Weights of a small encoder-decoder audio transcriber: log mel input, batches of 64.
Rows from block 7 of the text decoder of a small encoder-decoder audio transcriber, named by matrix and row number. Rows with one number belong to one neuron. Each number is 50 + 12 x the weight over its row's rms, rounded and kept within 0 to 99. All counts start at 0.
After each neuron's rows are labels from the 100 texts, of 14976, where the neuron reaches its highest value: "tokens" is the input token at the peak. Only what is clearly more common there than usual is listed. The data: short made-up English sentences, spoken by a formant synthesiser in many voices.
# fc1: MLP up (decoder.blocks.7.mlp.fc1.weight, 768x192), inputs 0-47
# fc2: MLP down (decoder.blocks.7.mlp.fc2.weight, 192x768, transposed), outputs 0-47

fc1.186:45 41 58 64 42 22 29 24 39 35 49 72 39 62 63 49 29 74 55 45 73 53 76 58 41 57 52 40 52 47 46 52 67 38 33 59 59 59 57 51 43 64 43 20 54 36 59 62
fc2.186:37 60 50 51 40 43 45 44 31 43 53 61 49 45 29 54 47 23 46 51 52 62 50 19 59 64 53 61 59 64 73 47 49 76 44 57 53 59 43 64 68 58 39 62 61 82 54 63
tokens: "e"

fc1.332:40 53 36 49 53 53 61 48 32 50 37 42 49 47 65 47 63 55 55 75 50 47 57 61 35 60 42 38 79 40 40 60 43 48 45 62 72 35 37 44 66 48 62 49 46 69 52 28
fc2.332:47 55 36 52 33 70 37 41 55 52 47 52 40 65 69 78 51 39 51 67 39 32 39 57 43 36 67 48 61 51 49 55 42 59 34 61 28 44 48 61 49 34 38 60 35 66 59 60
tokens: "e"

fc1.716:47 58 35 67 70 41 59 47 61 71 45 36 31 54 50 31 44 40 59 40 25 48 32 60 30 49 42 53 57 37 49 59 73 50 60 49 70 58 53 64 43 50 34 74 40 47 46 58
fc2.716:54 57 49 35 48 44 60 71 67 50 48 40 50 70 50 66 43 73 60 46 52 54 59 51 56 38 62 39 44 61 46 36 37 55 40 36 54 73 33 35 47 33 47 62 51 45 43 24
tokens: "p"; "o"

fc1.509:58 44 39 62 38 37 48 63 39 27 59 56 66 49 36 32 29 35 44 39 66 59 27 61 44 55 57 28 51 42 40 67 50 50 48 49 37 33 55 55 33 60 45 65 53 61 43 39
fc2.509:34 64 72 37 60 59 52 44 54 49 50 41 56 39 48 44 67 54 62 55 31 39 39 35 41 39 23 52 36 49 52 60 41 41 33 46 46 55 41 39 37 53 25 67 56 40 55 62
tokens: "b"

fc1.97:32 72 54 51 50 56 50 53 57 38 62 63 37 46 61 54 47 24 46 46 53 41 63 63 41 57 43 52 43 38 65 55 51 78 31 74 49 42 38 61 62 44 50 31 49 39 68 49
fc2.97:65 36 37 26 37 43 49 69 61 41 58 54 69 47 40 56 45 68 53 55 42 71 79 49 48 32 54 42 57 55 41 51 57 58 58 44 41 54 40 47 30 43 32 31 39 50 55 41
tokens: "a"

fc1.208:54 38 55 56 37 32 57 67 55 62 43 36 52 60 44 50 40 36 38 52 50 63 51 39 91 22 66 39 45 54 47 54 59 51 39 47 51 62 56 46 49 62 35 63 65 44 55 36
fc2.208:51 35 32 57 57 67 30 45 59 67 55 46 51 53 41 43 51 56 35 44 51 45 58 41 29 59 29 54 61 60 43 47 60 58 44 56 44 67 37 35 37 41 51 21 10 60 47 50
tokens: "o"; "l"; "g"

fc1.48:63 54 55 56 65 48 61 45 38 62 45 34 62 33 44 65 43 31 62 62 50 67 52 50 57 59 65 48 51 46 22 85 41 64 36 33 54 59 63 53 46 54 42 65 32 56 43 50
fc2.48:71 43 58 55 56 62 31 34 60 63 76 48 75 58 55 64 48 38 62 69 36 51 72 31 68 41 17 49 34 31 56 66 41 40 45 53 68 55 58 52 67 46 65 65 31 42 43 40
tokens: " "

fc1.582:48 54 66 33 55 58 42 51 45 41 34 54 56 52 41 39 64 62 55 43 52 70 46 47 45 63 40 51 81 68 48 43 45 57 48 52 42 51 46 46 51 66 65 55 43 63 42 30
fc2.582:52 29 44 46 39 44 39 69 61 93 45 61 26 71 61 68 49 54 48 60 59 46 32 53 33 49 42 46 26 51 22 45 35 57 52 41 45 47 36 46 54 49 51 56 42 36 67 46
tokens: " "; "w"

fc1.480:48 52 62 55 46 57 35 28 62 53 57 55 49 35 50 62 72 58 40 33 46 67 50 57 28 37 36 47 38 46 41 48 31 59 46 58 58 52 38 36 28 57 47 50 39 77 50 46
fc2.480:67 38 62 58 87 40 59 62 48 64 54 58 62 43 77 64 43 45 39 59 40 44 55 48 53 64 66 49 49 70 61 51 62 65 60 46 35 35 56 38 47 46 50 40 57 27 59 63
tokens: "g"; "y"; "r"

fc1.462:69 39 48 61 63 54 53 68 41 49 47 41 58 70 44 51 37 67 57 47 59 43 25 52 51 42 29 33 51 58 64 50 44 46 61 63 42 60 58 64 35 52 36 53 45 61 37 57
fc2.462:55 75 53 69 70 46 50 64 62 36 49 43 47 76 49 64 54 30 55 36 44 43 57 29 53 24 53 67 59 42 35 45 63 36 38 43 46 47 59 53 41 56 48 71 49 45 37 45
tokens: "h"; "m"; "d"

fc1.105:50 44 46 38 49 65 53 63 49 45 77 36 49 50 71 61 58 55 47 36 49 46 50 62 70 53 46 45 63 58 51 53 62 39 57 53 65 48 70 38 47 50 58 44 53 51 78 43
fc2.105:59 37 31 84 65 36 37 36 48 41 64 52 38 49 64 61 55 35 47 63 41 60 56 50 51 55 32 51 29 42 43 52 33 69 44 48 67 56 66 64 33 46 45 37 33 46 78 46
tokens: "o"

fc1.338:67 43 54 59 56 71 53 62 51 51 54 92 76 44 33 44 51 53 41 28 44 49 41 47 22 45 62 29 55 49 41 57 40 48 49 40 43 69 38 47 30 60 33 54 64 69 64 64
fc2.338:46 57 67 51 65 47 51 60 46 50 56 51 47 42 49 44 44 49 70 48 55 47 61 43 62 25 59 55 40 57 23 46 66 41 59 47 37 52 48 51 63 48 75 65 51 43 60 63
tokens: "b"; " "; "k"

fc1.25:58 25 45 46 68 65 35 54 52 57 44 57 43 50 57 32 36 45 55 47 55 54 35 44 44 48 47 50 59 44 61 75 63 46 51 44 56 61 29 53 55 59 46 51 57 36 60 52
fc2.25:53 71 55 49 25 50 64 51 36 49 47 53 31 43 41 64 54 57 48 33 53 55 81 46 62 64 33 38 39 66 47 51 41 62 36 69 51 56 61 27 47 62 45 75 37 57 46 55
tokens: "l"

fc1.124:28 56 49 42 44 43 33 42 62 81 69 49 49 32 61 51 59 47 54 57 36 51 36 53 48 79 63 49 60 51 64 61 38 56 48 47 38 48 44 51 36 43 59 39 63 34 66 34
fc2.124:53 65 59 56 42 37 38 38 44 40 46 48 56 46 65 44 50 71 19 56 61 40 26 36 46 32 47 65 54 54 31 66 51 46 64 34 68 47 40 57 63 67 58 60 31 65 54 73
tokens: "l"

fc1.126:30 60 53 31 32 51 63 63 44 58 36 56 40 38 51 36 44 25 57 49 69 49 53 57 28 38 62 55 60 53 42 63 38 68 42 54 53 65 45 29 24 40 73 52 47 49 58 58
fc2.126:76 44 61 68 43 30 39 43 66 50 68 48 50 41 41 45 64 55 16 68 51 59 52 45 29 49 38 52 65 60 30 66 30 58 50 41 35 48 40 58 48 59 56 49 57 34 51 55
tokens: "p"; "l"

fc1.14:67 42 39 58 45 39 43 46 55 43 33 47 45 26 71 32 55 42 71 51 58 38 55 60 64 52 44 35 39 32 63 35 51 71 55 64 44 35 39 55 59 62 38 48 51 62 46 62
fc2.14:40 51 44 48 66 55 54 60 26 64 55 51 53 59 20 34 44 51 45 45 72 50 38 50 36 43 61 60 37 61 52 66 68 39 43 25 49 63 63 56 48 51 47 61 51 28 53 50
tokens: "o"; "t"; "i"

fc1.320:55 52 53 40 63 42 63 58 79 51 45 47 66 51 59 52 44 57 48 46 42 53 42 45 38 45 54 53 40 60 50 42 39 34 33 35 52 68 58 70 56 43 41 62 40 45 38 36
fc2.320:48 41 44 55 66 43 52 40 60 39 39 60 53 55 56 43 36 49 63 68 49 40 37 50 40 43 75 72 43 64 64 53 66 50 60 57 82 41 47 42 50 28 35 62 59 81 45 45
tokens: "b"; "a"; "l"

fc1.479:47 58 46 37 79 44 72 67 71 65 69 53 49 38 72 50 57 51 65 76 64 60 53 56 29 55 62 48 43 36 42 50 49 51 22 24 60 38 45 36 47 28 41 49 76 70 69 59
fc2.479:58 49 59 64 51 54 64 39 34 57 62 52 53 53 46 53 61 37 50 49 29 55 36 54 65 30 42 48 70 72 59 63 42 51 61 62 44 91 38 58 50 54 28 81 19 48 50 55
tokens: "h"; "b"

fc1.308:49 53 45 31 64 47 56 48 70 51 32 38 65 56 52 40 42 47 43 35 54 62 38 23 56 45 60 55 52 63 44 55 44 32 29 64 15 59 43 58 53 62 29 80 43 59 32 44
fc2.308:23 27 57 47 46 72 39 51 54 48 40 24 44 70 55 71 59 62 57 48 43 67 56 43 56 40 57 79 56 46 48 36 60 30 42 41 20 79 57 42 51 42 75 63 51 77 54 41
tokens: "q"

fc1.37:57 41 57 60 35 60 46 34 47 29 48 64 54 46 50 45 28 43 61 29 52 61 62 46 28 69 73 34 21 67 55 19 79 37 52 69 41 34 65 39 49 45 61 55 54 47 51 48
fc2.37:38 44 44 44 53 25 75 43 27 55 49 50 45 75 53 52 72 49 48 55 55 53 21 52 53 41 40 22 46 51 53 57 61 49 75 53 48 32 52 51 41 53 57 31 58 37 48 62
tokens: "o"; " "

fc1.710:59 32 34 43 58 49 72 72 72 58 58 48 51 35 71 44 58 45 56 42 52 55 59 31 46 53 57 43 50 46 34 49 52 51 46 55 51 44 54 45 41 40 63 35 68 45 49 27
fc2.710:23 52 48 74 57 51 50 49 63 39 63 38 47 47 58 55 48 51 59 60 40 59 26 51 58 40 39 49 50 49 43 57 39 53 50 48 26 66 43 65 56 56 57 57 30 49 39 63
tokens: "i"; "l"; "d"

fc1.31:40 49 47 45 54 36 65 43 34 47 45 32 27 43 53 48 72 40 54 42 57 29 67 37 45 42 56 51 18 23 66 60 40 33 50 38 37 30 22 63 36 52 36 53 64 55 56 63
fc2.31:50 65 73 30 51 39 54 47 52 64 66 60 52 47 45 70 55 47 57 40 29 57 45 51 43 53 50 60 42 61 43 43 43 51 56 51 55 82 46 39 67 40 49 65 46 60 38 16
tokens: "s"; " "

fc1.714:52 46 48 48 46 42 56 45 59 38 53 51 36 59 77 55 71 36 40 63 40 40 54 36 49 37 54 40 53 62 57 26 44 42 72 47 69 43 27 64 54 63 33 46 46 49 48 31
fc2.714:60 50 48 73 48 58 36 48 49 63 60 36 44 64 58 68 33 29 48 65 41 51 43 67 43 18 31 51 59 62 46 53 57 50 63 26 47 57 60 49 54 35 56 51 40 52 37 47
tokens: "e"; "n"; "o"

fc1.418:58 53 63 59 40 37 51 38 19 51 25 47 54 64 41 33 22 56 50 44 64 38 29 58 69 62 66 49 49 46 50 39 63 28 52 63 34 47 59 59 46 52 42 49 49 69 48 40
fc2.418:33 63 36 36 50 80 42 56 56 41 70 36 54 24 32 44 40 37 61 52 44 49 36 50 47 61 40 45 42 31 52 53 63 46 58 35 57 45 58 30 36 44 45 63 37 40 62 31
tokens: "a"; "e"

fc1.244:36 55 58 56 50 55 52 62 22 66 36 35 64 41 59 80 69 40 54 64 39 57 41 32 37 55 40 36 44 57 53 55 39 43 51 64 42 63 34 51 68 53 52 50 66 61 36 16
fc2.244:66 60 51 24 42 40 38 24 42 59 59 50 59 51 57 39 40 62 51 50 47 40 63 57 57 45 41 67 41 72 54 52 40 31 52 40 54 35 60 42 41 73 58 67 39 51 63 29
tokens: "b"; "a"; "m"

fc1.614:49 53 58 48 53 48 65 63 51 41 54 46 51 50 36 36 53 45 49 26 43 28 73 61 60 45 61 66 48 44 15 69 42 31 47 35 52 36 74 36 27 42 64 25 60 39 52 52
fc2.614:45 34 41 32 61 27 55 65 59 52 59 48 60 25 79 69 41 66 69 54 48 59 53 47 45 68 49 29 58 33 76 49 52 49 47 50 33 42 35 52 74 70 46 45 57 58 79 53
tokens: "t"; "i"; "d"

fc1.40:52 60 48 37 53 51 55 62 52 72 57 62 33 47 31 45 56 42 34 41 65 38 54 46 46 35 28 53 30 46 57 53 69 64 48 36 69 53 52 47 72 58 58 34 56 65 53 44
fc2.40:64 38 34 60 65 58 44 49 49 35 60 38 27 46 51 53 44 57 39 82 32 76 65 40 48 58 36 23 50 52 44 44 36 56 72 43 58 59 57 39 73 31 39 63 37 43 46 52
tokens: "h"; "b"; "t"

fc1.607:39 60 75 68 57 47 64 47 46 41 40 51 53 46 56 46 70 62 55 83 59 51 56 49 51 57 52 33 39 52 81 73 55 33 62 42 42 44 41 27 53 64 47 57 76 59 61 58
fc2.607:61 44 60 40 42 62 26 50 45 68 56 23 58 41 35 34 62 49 44 41 36 74 64 43 64 50 72 61 56 36 39 33 44 73 38 41 55 50 75 60 52 29 60 60 38 64 23 40
tokens: "b"

fc1.99:47 45 56 62 35 45 48 47 42 45 57 37 61 34 62 38 47 30 42 56 52 58 33 57 34 46 50 36 43 38 33 81 53 58 44 38 51 61 50 68 46 42 69 44 52 40 56 22
fc2.99:44 76 47 41 55 58 45 38 83 39 35 49 53 70 60 40 58 62 46 75 49 56 74 34 43 35 29 45 55 38 71 55 54 33 34 49 46 53 52 47 45 73 42 53 43 57 45 56
tokens: "b"

fc1.305:73 42 34 41 51 46 49 39 64 58 47 49 57 40 29 43 71 53 22 55 57 41 36 41 51 35 43 33 48 50 35 48 43 27 60 63 71 46 54 64 53 57 27 48 42 46 42 58
fc2.305:57 47 52 45 65 43 45 50 34 59 46 74 58 40 49 55 55 56 45 50 65 54 49 67 45 57 50 54 75 58 58 28 35 47 51 42 64 38 54 60 73 58 28 35 22 44 56 59
tokens: "l"

fc1.575:57 20 59 48 62 42 39 76 58 58 50 38 53 61 53 41 53 48 66 50 30 64 41 74 40 48 53 42 50 46 46 37 49 42 57 40 53 69 39 31 57 45 42 72 56 63 45 48
fc2.575:36 63 56 60 40 55 53 46 44 61 55 41 54 67 13 64 53 56 64 47 58 36 61 54 33 46 45 57 49 52 52 58 49 80 51 43 30 46 56 60 58 33 54 68 51 54 62 81
tokens: "h"; "s"

fc1.248:57 53 43 51 44 68 41 77 42 59 45 57 56 38 39 52 57 40 49 28 35 50 76 40 47 52 51 46 27 31 56 51 58 26 32 25 51 50 26 56 64 66 49 52 52 53 43 31
fc2.248:44 47 54 48 59 38 62 39 84 54 73 41 34 47 63 33 43 54 50 39 73 47 46 57 33 27 51 53 42 55 68 47 48 42 48 58 58 58 52 48 27 25 80 46 42 38 30 53
tokens: "s"

fc1.657:45 55 57 56 35 39 88 54 61 43 40 69 71 31 49 53 50 22 19 64 50 45 55 53 45 53 57 51 60 52 34 40 59 40 37 33 58 76 32 44 60 46 62 49 52 64 46 46
fc2.657:51 57 68 44 56 41 46 48 55 42 56 57 62 34 42 48 56 41 56 37 66 50 50 37 32 36 52 46 55 29 64 46 50 45 60 25 30 34 69 54 48 68 52 56 45 29 46 51
tokens: "g"; "a"; "p"

fc1.1:32 49 45 32 52 58 58 39 58 45 31 53 63 34 70 43 57 45 56 62 43 42 43 41 37 70 52 42 35 40 72 73 50 60 68 41 66 35 51 49 39 74 46 65 55 52 53 38
fc2.1:54 50 47 44 36 41 45 50 51 42 60 41 36 52 52 52 58 46 43 59 51 43 57 51 42 52 64 76 34 50 40 28 66 49 53 49 76 75 44 59 56 69 55 63 59 34 46 41
tokens: "i"; "a"

fc1.430:46 68 52 65 57 55 58 38 40 45 48 50 40 57 67 70 43 53 47 56 42 41 68 42 26 38 41 45 50 55 62 53 57 71 47 38 68 48 65 50 85 35 52 53 49 55 48 26
fc2.430:41 42 45 61 42 61 54 61 56 47 63 60 64 55 43 78 66 59 75 58 49 52 58 60 40 51 51 44 50 39 34 41 72 54 56 76 43 27 47 42 59 55 51 66 38 49 67 33
tokens: "e"; "o"

fc1.574:39 29 51 64 37 55 49 46 47 28 55 51 69 44 57 55 47 62 40 45 42 27 67 39 39 57 48 38 59 52 42 46 51 35 68 37 33 32 54 55 53 57 75 55 58 37 24 40
fc2.574:57 74 51 48 66 44 57 48 43 61 59 43 42 46 35 60 53 53 40 35 62 60 22 42 34 49 56 65 45 66 50 60 70 54 61 59 58 31 44 33 61 49 22 49 81 57 76 67
tokens: "g"; "w"; "f"

fc1.131:46 44 26 43 53 36 48 54 38 59 51 57 54 52 18 61 47 28 49 45 77 22 44 42 68 54 59 66 48 40 46 46 29 51 68 47 37 66 52 46 35 53 46 47 41 80 48 24
fc2.131:41 53 63 39 39 50 38 33 52 55 35 39 43 65 60 47 71 45 42 48 48 62 58 61 54 61 40 48 38 58 47 35 62 48 63 37 68 61 26 63 53 63 46 71 59 50 62 60
tokens: "i"

fc1.694:28 43 57 38 52 56 72 59 60 41 38 59 56 65 55 56 40 57 58 51 69 54 51 37 49 57 55 55 42 67 38 75 36 44 46 54 34 46 57 52 36 42 40 73 66 69 53 43
fc2.694:40 33 41 55 72 69 47 40 58 36 38 57 48 55 53 76 52 58 57 61 57 62 28 44 69 48 48 68 53 42 43 25 40 40 41 50 34 72 54 65 54 55 48 62 53 48 52 46
tokens: "p"; "q"

fc1.455:53 44 57 56 40 63 43 51 71 22 56 50 30 70 50 58 64 57 61 62 43 49 52 56 45 50 47 36 65 35 44 43 63 57 29 36 64 36 50 40 57 29 52 34 57 45 41 59
fc2.455:40 69 75 33 39 58 51 41 43 55 49 46 62 75 41 48 59 49 56 76 53 62 58 48 55 63 41 48 37 47 37 37 22 24 59 46 41 65 66 58 37 62 40 70 49 43 42 27
tokens: " "

fc1.523:59 28 49 37 81 51 66 50 44 30 29 55 31 62 43 67 47 61 59 46 65 46 54 64 45 29 40 36 54 76 54 57 54 43 43 47 44 40 25 75 20 52 57 48 30 53 58 49
fc2.523:50 47 55 20 49 63 65 52 60 47 37 43 44 73 73 44 47 38 62 45 32 54 52 28 55 49 58 75 42 64 24 51 57 43 35 44 29 60 54 42 58 59 36 55 77 66 50 56
tokens: "q"; "l"

fc1.3:55 34 60 53 80 40 47 67 68 32 52 47 59 48 72 59 43 36 58 50 58 62 48 41 33 43 64 52 40 42 35 18 68 45 47 60 58 50 43 49 71 46 42 59 37 42 42 25
fc2.3:73 40 41 59 48 38 49 56 21 70 43 51 62 58 38 55 38 57 44 52 54 54 45 53 56 41 57 51 70 56 58 63 57 35 50 51 32 49 40 57 37 54 64 29 97 43 51 59
tokens: "p"; "a"

fc1.602:58 57 57 35 50 26 40 55 24 53 61 41 56 34 25 42 38 67 56 39 52 42 65 38 39 43 37 42 44 54 65 51 58 50 76 36 60 62 45 67 41 62 39 49 32 52 35 42
fc2.602:48 64 39 70 64 70 54 68 49 35 62 46 54 67 51 66 38 60 47 79 51 42 47 36 64 45 37 41 61 42 48 44 63 50 42 60 67 44 46 57 73 68 53 29 54 38 58 54
tokens: "t"; " "

fc1.586:54 39 40 57 57 39 40 55 41 36 33 54 59 47 26 55 33 63 43 33 46 40 48 48 41 61 73 37 71 50 48 47 44 62 60 47 32 39 41 43 41 27 35 55 47 59 45 30
fc2.586:42 55 38 60 52 62 73 39 42 46 62 34 27 34 36 35 54 74 44 54 56 41 52 54 60 10 56 44 51 27 52 42 58 49 55 70 49 33 52 54 65 41 56 32 41 45 44 61
tokens: "i"; "g"

fc1.344:55 34 42 63 50 53 24 43 45 43 42 49 59 44 44 47 32 56 51 59 54 54 48 36 50 45 40 72 43 52 30 84 19 51 79 56 51 43 53 62 42 31 29 53 38 62 29 42
fc2.344:62 62 62 31 41 46 66 47 56 52 48 52 35 33 26 32 60 52 56 51 57 44 57 48 49 26 42 02 48 63 40 44 66 56 40 52 35 69 42 66 53 68 61 55 35 40 54 44
tokens: "i"; "b"; "n"

fc1.366:38 38 70 47 51 51 63 50 61 61 42 63 52 69 40 62 46 47 53 39 55 49 50 37 73 48 51 47 40 56 58 52 57 31 47 39 43 52 32 38 61 68 59 37 49 53 56 46
fc2.366:53 33 27 16 40 28 40 76 42 49 47 41 54 58 53 42 48 58 61 70 70 52 56 45 26 50 63 60 46 43 53 35 68 53 38 57 21 45 85 19 61 51 45 56 43 41 55 69
tokens: "p"; "e"; "j"

fc1.489:53 60 37 56 34 28 49 44 41 33 40 64 58 62 42 45 45 44 77 43 69 74 57 56 51 54 40 46 32 61 51 38 49 55 30 64 62 73 63 68 33 52 76 44 58 53 50 64
fc2.489:66 74 52 31 64 50 59 56 54 41 38 50 43 73 54 40 55 42 42 31 49 45 53 49 65 73 51 33 46 55 57 66 65 41 62 48 61 46 23 76 50 54 48 48 55 37 34 40
tokens: "g"; "p"

fc1.160:38 47 42 29 57 38 54 48 55 55 33 40 38 57 26 73 46 45 35 56 47 50 54 45 58 48 39 21 63 29 68 41 58 42 43 26 50 50 41 66 64 45 52 40 54 60 46 50
fc2.160:50 48 27 68 50 46 57 77 50 48 54 67 61 63 39 49 40 42 51 38 45 63 51 50 50 44 50 41 58 53 12 66 34 65 54 56 45 57 78 59 40 51 33 81 33 41 57 52
tokens: "h"; "o"

fc1.116:29 60 57 25 45 51 72 62 29 47 37 52 30 57 60 55 39 48 69 50 45 62 33 48 58 44 42 57 39 31 56 58 39 45 56 47 41 67 65 65 50 39 48 40 51 39 64 56
fc2.116:50 40 52 61 59 87 27 50 51 60 50 39 45 46 51 50 46 43 29 51 40 37 38 54 25 45 51 46 59 49 61 43 44 37 48 66 60 48 51 72 47 54 59 50 50 45 58 56
tokens: "h"; "l"; "k"

fc1.324:77 61 40 36 24 51 43 41 60 35 57 35 40 42 37 25 65 47 22 54 53 72 46 34 39 38 57 53 58 33 48 53 34 61 61 45 42 58 48 39 53 25 47 31 63 37 57 30
fc2.324:28 39 50 46 56 61 52 40 41 27 36 87 48 54 50 66 61 50 60 41 45 66 56 53 59 62 46 39 43 44 54 45 41 34 47 38 53 58 64 54 56 70 65 47 28 54 34 42
tokens: "o"

fc1.730:48 42 53 45 59 38 67 48 64 62 29 68 48 54 48 68 51 31 48 38 69 45 53 60 68 62 39 66 37 43 41 55 61 39 57 41 46 51 61 50 43 40 56 39 60 55 67 59
fc2.730:56 39 59 71 59 62 68 37 36 47 54 35 55 55 54 58 35 35 50 53 40 48 40 48 44 27 54 45 54 49 58 60 52 57 43 55 41 51 23 52 36 35 68 73 44 46 36 34
tokens: "p"; "a"

fc1.695:30 35 64 50 73 77 30 49 42 47 55 52 48 40 45 36 54 61 52 42 38 52 62 51 46 86 61 30 68 53 54 48 47 57 45 35 59 60 51 39 66 39 55 61 60 41 57 43
fc2.695:33 64 44 56 70 47 58 68 60 34 45 79 64 43 33 47 46 56 69 48 58 68 44 65 24 59 29 61 46 60 51 44 48 50 68 67 49 51 44 47 65 35 45 51 46 62 70 60
tokens: "e"; "k"

fc1.202:50 68 48 57 45 51 54 64 53 66 33 43 39 39 52 49 49 54 33 59 62 48 48 23 51 38 39 35 26 59 36 40 68 56 46 57 45 52 43 51 36 69 53 60 37 70 56 33
fc2.202:41 47 36 29 52 49 50 53 49 23 50 62 53 51 45 47 55 52 45 59 40 61 49 60 45 63 40 70 67 59 56 32 36 44 66 44 48 41 69 47 48 48 28 43 54 30 45 49
tokens: "a"; "o"; "l"; "p"

fc1.364:52 43 58 34 53 49 44 56 58 39 38 39 64 48 65 35 29 49 55 37 53 58 33 50 53 52 28 53 56 45 55 43 49 36 35 64 21 65 38 56 64 64 33 59 62 52 35 34
fc2.364:35 46 55 33 61 59 61 48 62 49 30 40 41 52 62 52 41 65 47 46 39 56 36 34 58 32 23 65 40 52 50 58 49 34 70 54 06 54 47 54 44 60 51 61 66 58 53 39
tokens: "q"

fc1.117:46 52 46 53 56 60 27 59 64 52 50 42 43 39 36 34 31 56 51 44 52 56 64 76 55 62 44 38 45 33 38 52 48 47 33 66 58 44 38 51 58 42 57 46 58 43 52 55
fc2.117:50 56 60 47 58 53 45 69 49 46 52 61 53 49 58 60 40 40 34 32 48 57 49 36 31 50 54 53 59 60 52 49 53 25 65 38 34 49 36 71 64 61 48 41 08 41 26 52
tokens: "b"; "f"; "l"

fc1.524:58 56 34 39 63 52 61 80 58 37 36 36 42 44 32 60 43 42 59 46 49 58 52 48 62 51 43 52 41 65 29 75 51 53 32 40 56 41 43 54 42 64 38 43 59 47 55 45
fc2.524:52 45 31 53 29 63 48 24 49 75 50 52 71 46 52 59 39 58 25 62 33 41 68 41 55 27 52 44 58 44 49 44 33 36 49 64 60 83 48 40 67 43 41 62 37 45 29 46
tokens: "a"

fc1.452:61 61 58 53 39 44 44 55 64 59 46 53 32 44 49 39 37 60 61 17 65 69 84 47 37 56 50 22 48 36 46 51 65 44 33 64 43 65 64 56 51 57 47 33 55 49 44 68
fc2.452:57 48 42 51 36 30 37 63 35 39 36 40 77 41 34 49 50 47 53 53 30 62 42 39 53 64 52 37 45 65 26 42 38 52 44 34 55 39 51 53 66 51 61 76 51 59 36 44
tokens: "s"

fc1.736:43 41 24 47 60 39 52 49 42 65 24 50 46 63 74 44 58 51 39 29 70 48 65 53 50 44 23 58 69 43 52 57 59 50 43 76 50 63 56 60 46 52 57 34 59 48 53 60
fc2.736:45 35 63 51 48 51 67 37 61 48 69 66 36 47 51 44 40 55 84 59 48 32 62 52 39 46 54 33 62 20 56 37 50 56 68 62 51 60 59 52 60 53 59 61 57 31 45 65
tokens: "h"

fc1.379:72 48 46 43 40 55 09 57 60 63 36 50 51 46 40 43 58 54 50 38 55 66 55 34 43 45 60 53 50 44 48 36 41 34 53 47 57 48 48 64 36 34 78 37 46 25 50 48
fc2.379:40 70 49 50 68 23 75 28 56 37 63 45 53 50 61 56 28 45 34 46 48 41 61 56 51 54 49 45 47 62 56 86 42 53 58 65 71 77 47 45 63 56 62 60 45 64 69 69
tokens: "i"; " "